Weights of a small autoregressive pixel model.
Training: soap at rate 0.0014, batches of 64.
Rows from block 2 of a small autoregressive pixel model, named by matrix and row number. Rows with one number belong to one neuron. Each number is 500 + 40 x the weight over its row's rms, rounded and kept within 0 to 999. All counts start at 0. Numbers have three digits each.
After each neuron's rows are labels from the 100 images, of 14976, where the neuron reaches its largest size: "strongest on" is what is common among them. Only what is clearly more common there than usual is listed. The data: drawn human figures in many poses.
# gate: MLP gate (model.blocks.2.mlp.gate.weight, 1280x320), inputs 80-159
# fc1: MLP up (model.blocks.2.mlp.fc1.weight, 1280x320), inputs 80-159
# fc2: MLP down (model.blocks.2.mlp.fc2.weight, 320x1280, transposed), outputs 80-159

gate.355:521527528496443488495517517466486426468459402524529509514528510575521541527530484504538486517522486461521543498523485469554504467511510457501524411482498469453581410513501456524566527483558478504509539482495539498510518455437547534481538442
fc1.355:470564540455581564447510479539454509483536488543551467512495448490516491504474548437527498562515465478485469476527405465529466581484500491552507486480579500448467557468517529476498495575502549466425535517542470529493527476503506470505452434
fc2.355:526496469513488510526517458529512526520521523501527434507545469387432608511478494506437507502483464554453494469492478508513488527484433536504505500453530499517490508489501549545503562503547594488461466497502494451600504507437503447556497548
strongest on: blue trousers; blue top

gate.490:551509486495495431496556520516445564468472487478426472471515551519612426473460499541520455493578522542538580501470538528536536530402470459582512505467526460561491478467539493462475494471511487482484514477442469487558471518526561549443516454
fc1.490:508401495461467565485536514471478528556554511554519495481428502430499565506452479496497554514478531495486515441431477490468488526497499516506510541562541472491501525547522503465429439543511431526573459477528528527433417533541538588510485477
fc2.490:464623522532512567503495529469516461441460495498491552487514533452526585442522591528484537515484490533494523483500484538470584506478516506524528491497491602401491518513558500486534482475507485546458444494435492491523478473489544505514540488
strongest on: bowing; blue top

gate.530:503571485547482500514505566479522539564417512471521537436525510449513514507567411473445543545506503447516473400498460466472559519439515552539509557547514446482564476509550521452450535543539460495521478472493520427567527491448494524488488534
fc1.530:494495539556539485484564528521476518517483448397483495450527477501604533441448573524420458481507468561515577507482576509522546544520435498478441468499474451520504446487437580482479461493510469420530512600503516542530431484530498491499500507
fc2.530:522574487557488460445499506555461479484507434536506528499541523454479496453567503528455478466553494550464508511485465419478469558487555497517536499481451466463523447513485508475437479506532537425465449410465589517466473484483538552593473526
strongest on: lying; bowing

gate.133:497517506547515487523450531541536396522492477583460526509538491508443553500509472484491413513503571411512528487531503571538444427509485486504534455528532519508459581492534425560492519419601494470406497579526449520547530468512493510527532475
fc1.133:545508538537513535472485510461516567473502475520486534509488577515422504488431492480504443537561466492487496476512516507558520451515456486455536472506477463449567430504503447534563441476482540451541493486556451432412489518470515498485453556
fc2.133:471487503487495480505472484498507489492489482507525498540530506510511504460433462523501417540489497540541498571467388518565516508590525518482553516516505484512527576480523472574477436518550488560479473448526478532499537447494453425527520505
strongest on: blue trousers

gate.714:502465529486437509490440461609407489550536437549516585510419468523521497435473546510516541510522519477453526497469582470416459511526486548492561479543507454506478464511478495491486514426565506491527558463547490498508504431454496523592461513
fc1.714:487480540469496518487471566461478506507503446508463527474503492531494490499455488532509515525427422447546477501485519430416472542458597455549489456459505493600508517527446518553457505480601486528519500487526467503385424507429522458464528498
fc2.714:481474465484533514468477539464516497517592441509451534502544494465537498540521529525520482523505467527465527496533473545476494528512527485496457519534538557531492521515455554556422461594459471546563491450473534526433520489485475581443435484
strongest on: star jump; purple top; splits

gate.6:441450488523567566432434485453532522564460476502538485473480498485506562483520495525598497494468517475477529518469545521435544556453510463522564494469551469464544529576473494453434564517529483444490476542485517488594487434474512500473529479
fc1.6:522566485505458457481528464550462453503484502544505551457480376478410508579495506534493515564445531532533462469522477446492467454547516476525489472493454450542496453525492507471475483416487518443533502534530486532566504519478496465524574588
fc2.6:544535543502464485549431537516402495508582470510527494472535513525515467528512495526552399446511445461517526529523520471438530471430507569461402444495527495533516496541438507556438461458493461560458476499536528502517484434534572483476476515
strongest on: blue trousers

gate.505:459523513520453505545432437477560498451453453491499512457505480499490491524583507433459521489453548445513490519478529474547551521492521495515513467474561501503443537523490505493454532506543446522517550467581549509478478430442467445476497463
fc1.505:533460446519435535519448508493558510462450448429559537405536498457498522510536482468469502504446543452452542549563489535489530411542477508444533569487547567487530541547507500458494485561525533489497483521470509479499514473455496469505504433
fc2.505:528455463513488541507506524539496502553582487463463533547504525499513518448536413550465537437531490492506535486525469482530473430522589480518469574499441470449626498536458490540504545466504553486489560477468543471438549516562544532509461471
strongest on: handstand; white top

gate.455:540590531585562553476520491425465411449500538487525444497555464480475510579523462518466522498511487511570490557517503462482419545480547452500462476474537456588527502456454474505448478463500544480479493442602527492503424500484467495487467533
fc1.455:456462546527567495522517485518516510509546464454519506530515498521494438556536495489437478479447485586594454529577524520533486485510527468483372536521574517473517486539565394487487578548518486457504507527524481474524523548545448593495403437
fc2.455:495471426560456518573498470576501530558492540488554524508468563462464504528561410475492459524517588532535452471520531477500470510434652561508414509491513516517509524435559515494514508470526489459477476501478540460439421524519521441545446519
strongest on: star jump; splits

gate.743:507528549507549577457560462515482458546452460519538528576471531478520463540485521447510548535492495436518490488554477477491530463502483526533534527505513520426526509528423419530503568459522610472503487502556530524417523462457431514492540491
fc1.743:569564467539427483410548489472501518512504498458441528455462498412448427475520478534500434541472540485528497477484484511513546470469528443534475537534450465572541506529530552497541471491584507493503448520506479477520466498596515465509525498
fc2.743:434527524447507541492553508520496548538468533470499620522441409513441493496576537543550504457517504487487469507417465535498579466526535515579508498474560515499519488535493460517589508511481502503432484500417498528573540562496507467449477554
strongest on: blue trousers

gate.571:477478456522460524585515535455465505453464506471570422471500503450498431538553505575527536494575488542490498494493491524467561511501534533415568535530467518543405500562493522407498582543521439462489492568564562442578532515486514514432489491
fc1.571:503488487574490441530493476543443472576463530464522397426471551521454484506575471546478496445487420498430489478479466542430556473453454562558489522452464512499418532490497488451478473480483505501500517550525492485568516496521584497550504484
fc2.571:493518538469533515500477468461491460554442492376500524477530542482443491517545460591551529457466439486514476480508503525480542472487548478490411501523491417493561552519502529488586504551508479491487463463548495534495556538478433503455409470
strongest on: kicking

gate.121:542425479577451544507525471441467474451458560483527562439501432539463491439424522503532464464568464519543475473491478506571455495433566515456505537490579524526537554501547558510493411514491528495468525461524522519490485555485533543537576547
fc1.121:544530430437519410517532519415566495544531458495542596473453514533523455456468474523542473532502466547515479599535500523487507544463477494464531491515494547547467412498520560494481581579474446488559638496482537455605486484481466535534478487
fc2.121:509525477443517477494503531546542548568487491467505500449496462584541400417497534527517478513569532528536515499505464521482452554461512548487365462517508504460442490559511570478474471530476426559525463481466508495499407510536492519538520504
strongest on: bowing; handstand

gate.721:546501532519472469481550495500556475531588487471453518429541548485443508453446478536475479528469472470460423477497552459494461492481426506548504498454493501489496524552517492503455493587471470547481482523492514465464532497523541506544476499
fc1.721:475558387536514549513493550501534562550395425500472546540488522475465483482529556450542476490444473547507544487535509542521541498551543496465489553478487504424548507587519501494501485507462430514466471407447475543497495506518514616496569583
fc2.721:491543456590479445434444516511527495531440501503423510526505521519520474437528478501511503434519473488407549483454517501474518511504519406491491505517482492496479435612475503430504459490442508491476529556509438512481492510526541498454422574
strongest on: black top; star jump

gate.648:545530581524561458509458539502553490461526506496487598516597442404485488510525454497528528456488484493570521496478487534492473446482463558513507517506473426565510486512508491506439420431504500449481532554583536470527516433465368549441513477
fc1.648:504457454472460449581537512551541468517512544523543543505469487407512524439516506472527518414495552483506479481535504563527536516509512531544560507521461560479552448561520566450512546492493448544432555439495472475455590545515499511509586485
fc2.648:471573525516498524473546490438466514513501493512567419501500431566510465531496504504470490479460447531534496535506435506510509491488545493544491470477487464444528384554463539443495427502563530481530458428387491475505479506544525449504483526
strongest on: squatting

gate.738:445526458519623487487567464537467510556501472501495497487525545520523455482514482541509487495499440482497524543515485482552587436527579518504430534541486472480504525504415507502527571512464554510490504526516586528502501496486529424518478400
fc1.738:424543430545577558484431492486562502586500429497475464460510503508507452529519509506515546541485477504466588549474492515445468473440558502488510479531559488473585414489566504468453571411483524554504475528466437521542515439515514419514533467
fc2.738:499517447515516507525522527500514531469423491496543432541514492549485539509539516548524503534434483457485522485554526436459470594438554485569492472493508531506540492501498503465558499453432548449488533582486491515526556496479514470513443490
strongest on: squatting

gate.279:530564446471581497568517459440544444561495514516535460508477428529448509603493533406536539488542502498496478491466555453514557470473512496506579451511502490484454530449489507564490510483455475519545473552474466458572439450444478505532512530
fc1.279:546498522500465568476468460525477509512530493466467493470582485444572471499532480502443573490484481562527517496503461560516531539511408424486497484498511563551474486499463525473487397524536538462497521527524452545503495507487480507505468459
fc2.279:541447507551467436525495502536537551538442514444556493559482517426540431534534502520475532487459433480545520460490454555424517503543463510495544500517530485502424526460465466490495460444468494526426488553526502502581444559450450487513440517
strongest on: pink top; pink trousers

gate.206:520545495539475464452555494455495553516458521462434465537492528506538530486472452539553598581482572529516532497460477521477546513460507513480514506531564436495462483472503520434541498489499480504573446548504563521519544438552442469456471532
fc1.206:475626481438555490501536498484544531488515500502474520518470472489512541536494498471505467549492532486541495572504602553504441474494532577492464400453661379545514490513564481426515497509625474495536532492486506503538537506564469463510553500
fc2.206:487470545450494508494449531497530424501482483468493509489509514458495478445498511516474499449478346476471495491494515547557541514551530522503495562562420463457597550406517505514436490531560551475456517448490477502484484476457549602524539495
strongest on: splits

gate.160:435524557437482516480533512483503562515476489513493509443468512576543507462505510458532458505532502523448516483521526472536573542487526543531485511442572513433386529529451500466473528447488486465479558579527498466492504467494466550528485445
fc1.160:548474472557575485448534563522476514530566484538490459557468496472433522527528501496553445539448498504486483554468509535511475436494501521557501522512499547495570564468482522514479511581412504524517492468501561541503490572498518489526464487
fc2.160:490445449420453554510497448508467456517532485424469472497472491504488430527467486509470522456496562487488516482423488496456486475459531526556432425484483447524515516538469497477494501488471526530552549550525546522489533505542557383511531513
strongest on: star jump

gate.134:555511560502556521462440535493513459503499449547509489477450559504504472604543497503511510502500414426436488534530470532568444444508489507480528498534504540504555545458523447542549540467424426483515473478477505516500513544459516505590541458
fc1.134:488456477488440482468433483469538516504447488448502549488482488487587528526539551529549541435537485532517456488466483496452505558533459520486518512493485544525473487521470555542501468478482489509551394477432488558465514472472515525494518559
fc2.134:523504523524525477557518545522508477540510499442499461522472468517520482573460503459525534506551491497546490521515463528554557504531436512517550441497509481474508536460590445475557529501481482482516505546415520549547544551552458539538530427
strongest on: squatting; running

gate.369:539529545496487449481567541530478493477495539483530499515508490493494544450440504571530485482503500522462443499499476446520494460487525533501525440511560492409539476475529535532499492565620502470510548454514496500508449486466544455500547508
fc1.369:510418496527517477505509578569444444415451457504514474474545514536480485512497506446526567513491427535492426484489497538487550460420556483436526483471504473568500462477518481537403434490511506458443489503495499568518450479485461526435520511
fc2.369:513475473497499543566532546495496449462463479464486482486573494474473548534486432477481491475494488537526517438528385483488563463465513522490596504494466531408465506494473527505484483563517499475453506494539460540457482420486506490523476533
strongest on: running; walking

gate.38:483453508496518516487526524533503432575540535487593529451538472517532537464515432512474548445489480439532485502483556526522505525521561471499602522506477499507576461485501493480560472516458515498504508563445569486527473466457502532602517465
fc1.38:469595484517592533487469429515501524495494520476444401529518412490555523461445508502485451558499558475517459472601498493500515422575463556505544550506513455483469496551499473579523509421425506495548516509528541493427463527445476505513460563
fc2.38:579528509439526486566513453531538441507494486567476485442422527490534559477517483480555508483561522450541469409510537432412508505434480436489413497455514481570466468535533428511499485467491480533495533532596619497469494520498557502519500486
strongest on: splits; star jump; teal top

gate.406:425523494512525505479567487485485477521510573457452453488517472510504494510513477525545523495471555499505462439438580465524480486472549539518489471442458532451442423442485494591439474500443493568476512419489524494492488473575500439493472507
fc1.406:549475490498436523487468391498464554424421492513536505465562552528504476496550544517528535533564578534468514536452518500500423514442525468536449528489472502475501416621449531519498531503492551503470424484465500496439573440507458472459526509
fc2.406:493474381479466513477509510504437601467531468565464455470564533496535397444506528543551499506472615536517569523490582445594458483533542576537501509459427441487499462597517474469468523534507535535518567456501493522478573500516529556443530516
strongest on: kicking

gate.665:495493530468415527432456534466587501475463505570411491474561525519499548474526529521486504510484481434520471484460529549535553540518458494482475486427473552547573537507546523505461530510544456467488494509497576496451492501465521439461471443
fc1.665:498443425541500477573528535517495555500481466462504470487474444526460512495521518524510465504471466505460522481456450517597497477522486501450476504477533487478452495431492500485512493526533530450480521541465555542503436477497449516571442448
fc2.665:493491573483517466428492532477505582531473553499530506477515480577490494516480577526518478557455405469480545566475526517451524499543447485474473529492545514518495449449470509471487460494469480545457507545538460521482545438552589484507432500
strongest on: handstand; stocky

gate.362:490538468424532560496501526441512477480531522521512523466488544469533554460577482556480521462512512536454515523454525556497535528520520475485580459486465508495508471502452499533466521519513444545499459514576481423467511520547536504538536538
fc1.362:517494470457552552518507527516596431456468496477454491524482499541545471526478502527570481448499418458509500403467501531505472481478485496598491473520550461506480465524497468464521553526566537524499524427551543476519544539482487477526462495
fc2.362:559541458470489491503463452424471447476519547510594311418440505547494515520439420482519495463495569449455563416473508499502523423548497479491546479549513512491494476498491484538501499507548484536535584523528494483459566560561509504484508558
strongest on: lying

gate.568:489499503493486512488546449423470477455477443484507436580459507479598603459459542538539539520519459515493494536494506512421487463445484536476554467523484528530468618494566505468464567411456474474496451511402485553517448519473472481477495428
fc1.568:574449479444482532489539473479493469512509449532523484592555501580437551484411462531479594506515407475502550455499516529568542537568511497481504457430569538510575469457517497584556507524507489497467421518495437493506462442520449522520483505
fc2.568:473466509526505494528528507505496439597494441557493493476503510498416569535498454479517445505560538521490472453409560507541427483461504521492521454564515507502509429459500498481480572534462530486584485568536467464437502541530517473531509480
strongest on: bowing; lying

gate.128:481505541517482492466460480576450493528413600436422515473471470484568502453503574489479508444551519438466426516509567518416543449510497507512529536493471450513494556488504514538500528516513588422447479514465481470487465481395448432502550488
fc1.128:497480537508470531503515452506490517496539500523476526526382477522461514529545479471510515494458504423520529510505484542457493506593460488507554453431536440504509470470523482511523569465589532455498454459486516584479473464542448520566462512
fc2.128:496496459452456552551558457517535506638514495523495577537440468466460553517502504487567500498581538483482480464513602520485471486512478534466487478574544491428463542520557488510501574452536549493535480551511466457490513523529519495483480533
strongest on: bowing; lying

gate.639:451495527474501417505496471480487460488455507454498522472476449401524454511451468496519540495438568493553523382417459533481531551471469429478581493503406469499483441478526493444539437535456486457500461499576512543551557469541509444522530550
fc1.639:468427495495500581494516448569556416548517493507517457526499512546476517457452487481516399532529500426542560507531549435537452490572465414546523532524566544498417520563533533554487461549558563499460517489515474434586407469429437555511444453
fc2.639:499495415500482469498506493465535464515451470461474454458493502497521523451406524505512464564455483496498531459554542468515581466563489445480409454515503503460453495544511520511521468537511540534580512517513521507513466459467418449503556522
strongest on: running; white trousers

gate.626:460495471553464468457516534451507457548469499540476523498497453475431564528448515490470550474536511566506496454582525519518492443434498591475527542463462525531486521492481488508567549559569506484449456436504490547560448527504435492531567538
fc1.626:528439541494539521434535543474525469472555471463547446457466491515524536483474493538472557508563533428486475518475499512404534499538515511514509548585501491563539531447471548519494450526539566483447506550539501526571402483505487512470501497
fc2.626:522558508488520474474479539562594479479551492448503455503482475547514484491453456467506536508454521477532389475518476435460495581586498482537501462539542481595539492451522453503469511519504544481506485539474523509494540511470463466417456534
strongest on: handstand

gate.226:475529503434491511477505440454516489421560487516526440485546487515475548468438546527478536499408538487482492473461579499522533483529405491605446548526458467408516511559439484533460529510458519415509521545494534464481503539508455567495526504
fc1.226:509368484518422462491487502501544464511497522452534493506539505520528522466533478484571483490414546497491514503476506474488433487523520496496501473474522462548531498543510518491454501487457480427476524458537491499650504452497508552475529460
fc2.226:525563469609509516486492541514499470482460500523421473456485532442463503449500531508504465517426530545478589438507448533484550507541520426491521463517528526428583468506461544490495492548470483525495510552576523511563530396549534441542582564
strongest on: kicking; running

gate.242:499513486507523495543524574499538526499466483549504460534473454555508535434554480489463527480502523440500511464525561461502458526536544471494567510496607500447429510509494557497479449559440527457516440468547464550449465493578517495522473484
fc1.242:596520493488496488527544537520502483485499426529536507499491517510558503543497530459483435449562533459501413454517448527586470502543535516432456485476535515503514461495524547498527556477482519467467539551425463474540551493531451450507471482
fc2.242:491429490464517596505513533518497525563496450565554467520495530518532441539496557534521406439507513464522553410619470525511471512541502531517510401440511459465469529510573511485500468513480463513545419495539454517464438571541494482511411549
strongest on: black top

gate.296:508425476628409518493440478484523438514561522464468521471539511454512522493442492485523502489557507519466478589461563537572473444520469461469528486461488543455495479494582512485481486494515472478478546445504526497500493512425510443511490487
fc1.296:460551553448567493486506501443525518552526541502601452497482416505532516440500521530515573468475466510489494546566509501413506502572510556489450511483559498526511480502467602508522470474445535534573494504520500542492540542550488515521472518
fc2.296:577544494508523542469546484448559488579566512517515512496478521560490401483527502467534488478542535540494563514529463531540507501454478533502499518510545522544506465569476563504493460565454537616468481456496538549515452642548487523439497482
strongest on: blue trousers; black top

gate.652:529492536521483500475535472534454487515503501496588493449595509498522455492467445500499525445475484479479494459438512490490486540426504498506552504472462485493517464454511528457578534499456461447495447517534476413554527451426575500515468509
fc1.652:514551512576518442472448455539483472466497522496481518449467414479506466461448513459487533507459543500543566495459503553473521497603544531424483575432507510465464463530471529522560532541502543576565555553522433541573520523535456438491568500
fc2.652:546512490539451463552521489526543510536441455482506487484509466488461494419486512492523524485466509520491596506563473524551505514462477519536570491453413513490503477580549497439476532445454466492498539583530557486508567553514563441459483535
strongest on: bowing

gate.681:520514510543481484534536573451482535438511475549469493483523456509541463487430497463466541448508606483529540482531475515492527480513486568489566518554553513475443413567482506462512499366579474535486551446521519462467545467452500497486502487
fc1.681:530485502530515481532517469473495526487511549531546547486494558502519544549488576435508425473515521454508531552547553520553480542525498456443507517493492497454539508518472547441512530519513513509544499433553490457532452568524526464578477478
fc2.681:514509452539484500472550486497466511534507407587478559504520495502510506446463538478509463469435498408537486438556461456475457469501436468493526496442466512461479514523483521512498485590499456536463455541538521575525522530449503502465493518
strongest on: lying

gate.130:422478472538409502549528476489430436528489559474524490481502529532472539478591581440447513446514461496498511442434554470512480493474560445504482525530448469414480514424427559569517439542493543531568518475506559401475502467464561528545505504
fc1.130:485398493545448534493619534532521400524497497484585486484442477495483499478468547454408502512516519517483571543505451501480540560562480429483452473496539543548443499489484491534578441481473556501490506520531515525524494523526519513486496509
fc2.130:492474509515480516506552508494566387529503452515564492470471471483535553483516546436457513523485460470469546552475475491563466570486532487498510524483521507582487464492564503466569453450513507488482503450467496489461459408450454535494515550
strongest on: lying

gate.142:508521477549473490530592508508454525467470483508481509486514513524474486497476495446578461493514500559472502527534492478514471481463537476519524468481392415538584545418508492511512497534441510537527461403519486458528442444463520514440462468
fc1.142:508451477512542513503432514431456502438491521467541492469546525495441536505533437495527449504523471463388553462513504490519486512410492473546539465525495555494446557499477498492440443550463469579429487459536501501439465510395529495488545475
fc2.142:475481455451540489460390548387531529535540428486526478491542491460419563527485518500382470507499517428469483531477538535549484540573454482561465490503509488492506461533472539499466502518481487470485489551573536590529457516456501508555542456
strongest on: pink top

gate.427:513454511466544488480521520531574545529465533419508495443541509486454547481473519482486492580423461523466523433575533540468501607519485521481534500482473577434551514364576499490569503511475437500473501494523514490584508487496481510516567516
fc1.427:556528525559504460525497512433512528532435474504476430524415531505433511452474519483462521573472524507429573515521470511422480511501456527524531528506538504442526487474536492474511530527530559438452482557496571499628527481556495496508535412
fc2.427:483485542498438442443493515534482450463409437434513493424550485448504434423554470482600450497486468501463491507507422499464556501425536478473464501482464455550486499541483565534457475489557467563506508463504522520513441541563514538447393508
strongest on: kicking

gate.575:524401527492475516536543494482501427462488457546565530511536513557490575504485464506550500446467499540473505496435483498491495480533478592477497520438464495462499501517487468481447612500506532413582508475538626537541510540524499499420515477
fc1.575:580563488537587482561423487538492554510399470476586605542497538464524474531503452491521475541519520418530518466555451544465488497480483508511538504486495528518507526540537491463587470479565503549508456542488412483528386518514451461503519499
fc2.575:511454547482485509444505491516571532510509569501517493522495518477553426490499478456429523494476477431525462499574584478460483584472550504483447459451415489581478473489636529539528491545475508564451446510466452498487513534506543484509522462
strongest on: kicking; squatting

gate.598:460547544541569519530486455545441464510468500482587464446468572472591510521574559497495550427528474539494532443462499537488509528597545406536559509498492469529516517548480475544456529491522533533450494442434453462492555515557546541561541520
fc1.598:463494452413517540537460487538488529456456447500571462531488445517431489484529460455445433479521479425456496539432538543465448446473512502489460531534519556426481522443537507474534449472490519467464545544489469478462497481519517476555489486
fc2.598:504515568553483486470446459475521574490510513505545486464490522509492533471520489515424491542572533521483517461523519445393487463524448492523511515385521575445478511528507473587392524454496487493447533509559504474526520600521437503467529449
strongest on: running

gate.751:459451452548553502533459492498554555534515557458515551490490512482478452538465576590533483495506482508458528584434447478472574429476568469477479474534509489537494495476495512485460526503512534559501463504506522449623437430491500424534562488
fc1.751:535503459616513481510454491453483527440530489506449539506549473575516497535447531478552471485521543508575589474460500500494540458450514368493506498512456459541559540454426517527487543470471619587491470517498505512551486493501508490482437452
fc2.751:486497450556544557519518523515529499516479544498515439502507529597597527466454461549485553541457443466537496473537515465528511469507454499549545447492438443424528560497470488493522510546478523473476540493479503506509504507565472541561428521
strongest on: squatting

gate.559:491419552489521439532472508517482519528566520536469561401568437441503448527418534441525482474479462472547484502483501454531509516565478516534546452507427506480522514437484479602509532549463491484481541571550478468506533524526520477447465532
fc1.559:531573473527438512532507527479521526560488536516535484506489512488529550554506564482536537476553498481510466532491553527478524559530417515545528500522556488476494523525560489451510556473495502463501422461516498524495466417391415490492576486
fc2.559:450560539596523555501439474459499524568463528487493552447542479456488478547468556431565496469556548502526564485500518500541445460512461498508614522426519537525479558558493521504466532533466480479482465451494447524564533542495478441468537536
strongest on: star jump

gate.613:464490520551469512546514477544513406515468464477461487468459507533489476486545468532548561436513456474471453529456514472548550478497478573502529485561478552501598440491521413477504487534586549500512507450495498524439568570496494448543495541
fc1.613:458536465558475506497508577454559473476573512463471517483574525514419500442511466572496503533490536528470493442540514457542538532546501512480446509488449531523454463495510514582503522502491442477545474514510528429481446529521479528498463471
fc2.613:457548500508498498505484487459512490503507493512406491609490571469523535492484462534498489579509492492529497530451437494529542549443489535469458531503422531430500446441518476503530512471575488522500518476444488529553461496449382503506557497
strongest on: blue trousers

gate.431:509459495495499539438527497502572464474454548453483546496527518583443449513526539575492544508451448450446496460523490445491482491574573532562506489491517502458574505549593443507511502587475513466568553477493507560519576431433554512564492465
fc1.431:502513559579466479484450572541516520452447576470486504507517445450568535533539554562492455515523491501486500488515478540469466488531503478486424442533526491466573521431473465470531434534504580481534487520482564466565551487473515455508511465
fc2.431:513455452492491475503476536448495491456522584424462525467476525546492473495558579562486471545516465502462523474537532479560542444533544459566435606473480506497545467494475515458520468479465535427445502557478457498440457507546519450521491532
strongest on: handstand

gate.699:480521507517537555515499453537428492559485516526483539448478505580448514542564564515542481482545505448509523478565503496485563444496534470523485541497491479470450534473483496500520547486479519442515534497513528526519526532473447512411446508
fc1.699:508467479522550506521605481453532464536476509546560547564471467421487468561494432522477490465499507553520514542531530536498493444446480452503423556474463477518521568489527487556555494548511501446460483478512399502508472506494496498467493479
fc2.699:528501492503443496508517474498503522496528467458536493466532507416509536509492538534516500504519530571489517464506489515519542455531509511494493526524465531489533486437459477521589486471521534461444486498463543443521473506474396428526482450
strongest on: kicking

gate.763:525536477541495595548434530387477510458463579466451479565509463445439482489477458518471497435431524480504494548421513473550487396467432559492529517487473494479448440490458548561445476564504411546546555522471521549557518558522511488454492456
fc1.763:550532520511459546532515559552435503473491550517519450496466389530570450532493513504460522507514557463500448485514511504466406510524476547434469482453525482497509435436498547460561529458474508475559455527459484514489466520551508535401504479
fc2.763:504535447497514535398526489572441489449480505492479513481496596440491516481494477495515488526450517471483468527464460570536460559539461551538532521522468523456491530494510466478469468560523552472492506448461453464525447541471434450470535490
strongest on: pink top

gate.759:509441493478470480538513495523442497586551532464536471475473503534479482528459470442560497523511421511590544494484418488569525487453508450448467499496518525420489510470483447517532579541498534441524538452483495508556474463561485566508519465
fc1.759:517462516523518536543525458498422467573564561508493434511407490550504524510500432470588530460476449462534489490525465502574490518472542537466439519502417551475510515469479451499496545520501489563547473451490539580531484408493501546526465476
fc2.759:490513519522499521532484545475517513443483487490514474543466488471447475543521516447460546498456490524451466496502547583481556506446564484552510449525439493538456494529502478455487501425472467513506462515545478455524542510534433483501471447
strongest on: star jump; splits

gate.221:483509524444448512537449535479479568466429544465491487513462411549509528517529534491491514488491590439533510472513469488461455476418441522448473523440472510580459527462556434551465503490549479534503530544543556519469474441463469518459530493
fc1.221:522532509486473524476462469505474565530399508496490573498495481442510503527474459528484433490480487479509499508528440514479580534438431462526535518568417450531445519411529488571451502516451518470562562465603528472498497503494477418566474488
fc2.221:538516481521535523441454512511499427540475579476487526504470516503508485476502485521545439496478507515507459493463516560458578460451518468458552490526568485560449455493497466519521535530482464488556493501591531500498541408551427463542504531
strongest on: splits

gate.106:546468515474523508496442560529504508526469478483461472523526501516498575505509540632461452435423442557501515443490524494428565556568521545504512496561469508549557398581491442476537497521591489526548487417483488501401559489503491573509493514
fc1.106:512473566497533497556426546482470519427473478514491488464542535518470481407531473528543495486517474464450500356460602486482495467496505449450500541453450532571556565485555498533439509515481514536504498464500467455512498471504532383488524423
fc2.106:526505548497457423531500502460548441482462495495593492495548477468490518471425535572551500432542493489533539481574492446527531441537494514496495484506456413536523530536447489500497549531435491555485440486512510484434426525494494468491519526
strongest on: pink top; bowing

gate.563:439560493420483587476467561537467421434466489535503425439527505507484465523496539525515434461569421534445538505500616462524525473517480534501511518520534466493471518573497517514460503450511574499482502532452513493473528503551487552499465543
fc1.563:452472488482509531506548500479486476475490470464456622467473493496511599445432542477510498461495451466486499467471468494474470460479504473429614570513540455573471498459524539437501575488559505522468431489552517452488466450530470449485504559
fc2.563:552443549484561601487497457518516440484567460484536510503512514511550560522515460466511568504497558403508489503520540491472495481487568515552501503502482458494506488478456493541524542425531495431489399477502522501562480500489537486494570458
strongest on: kicking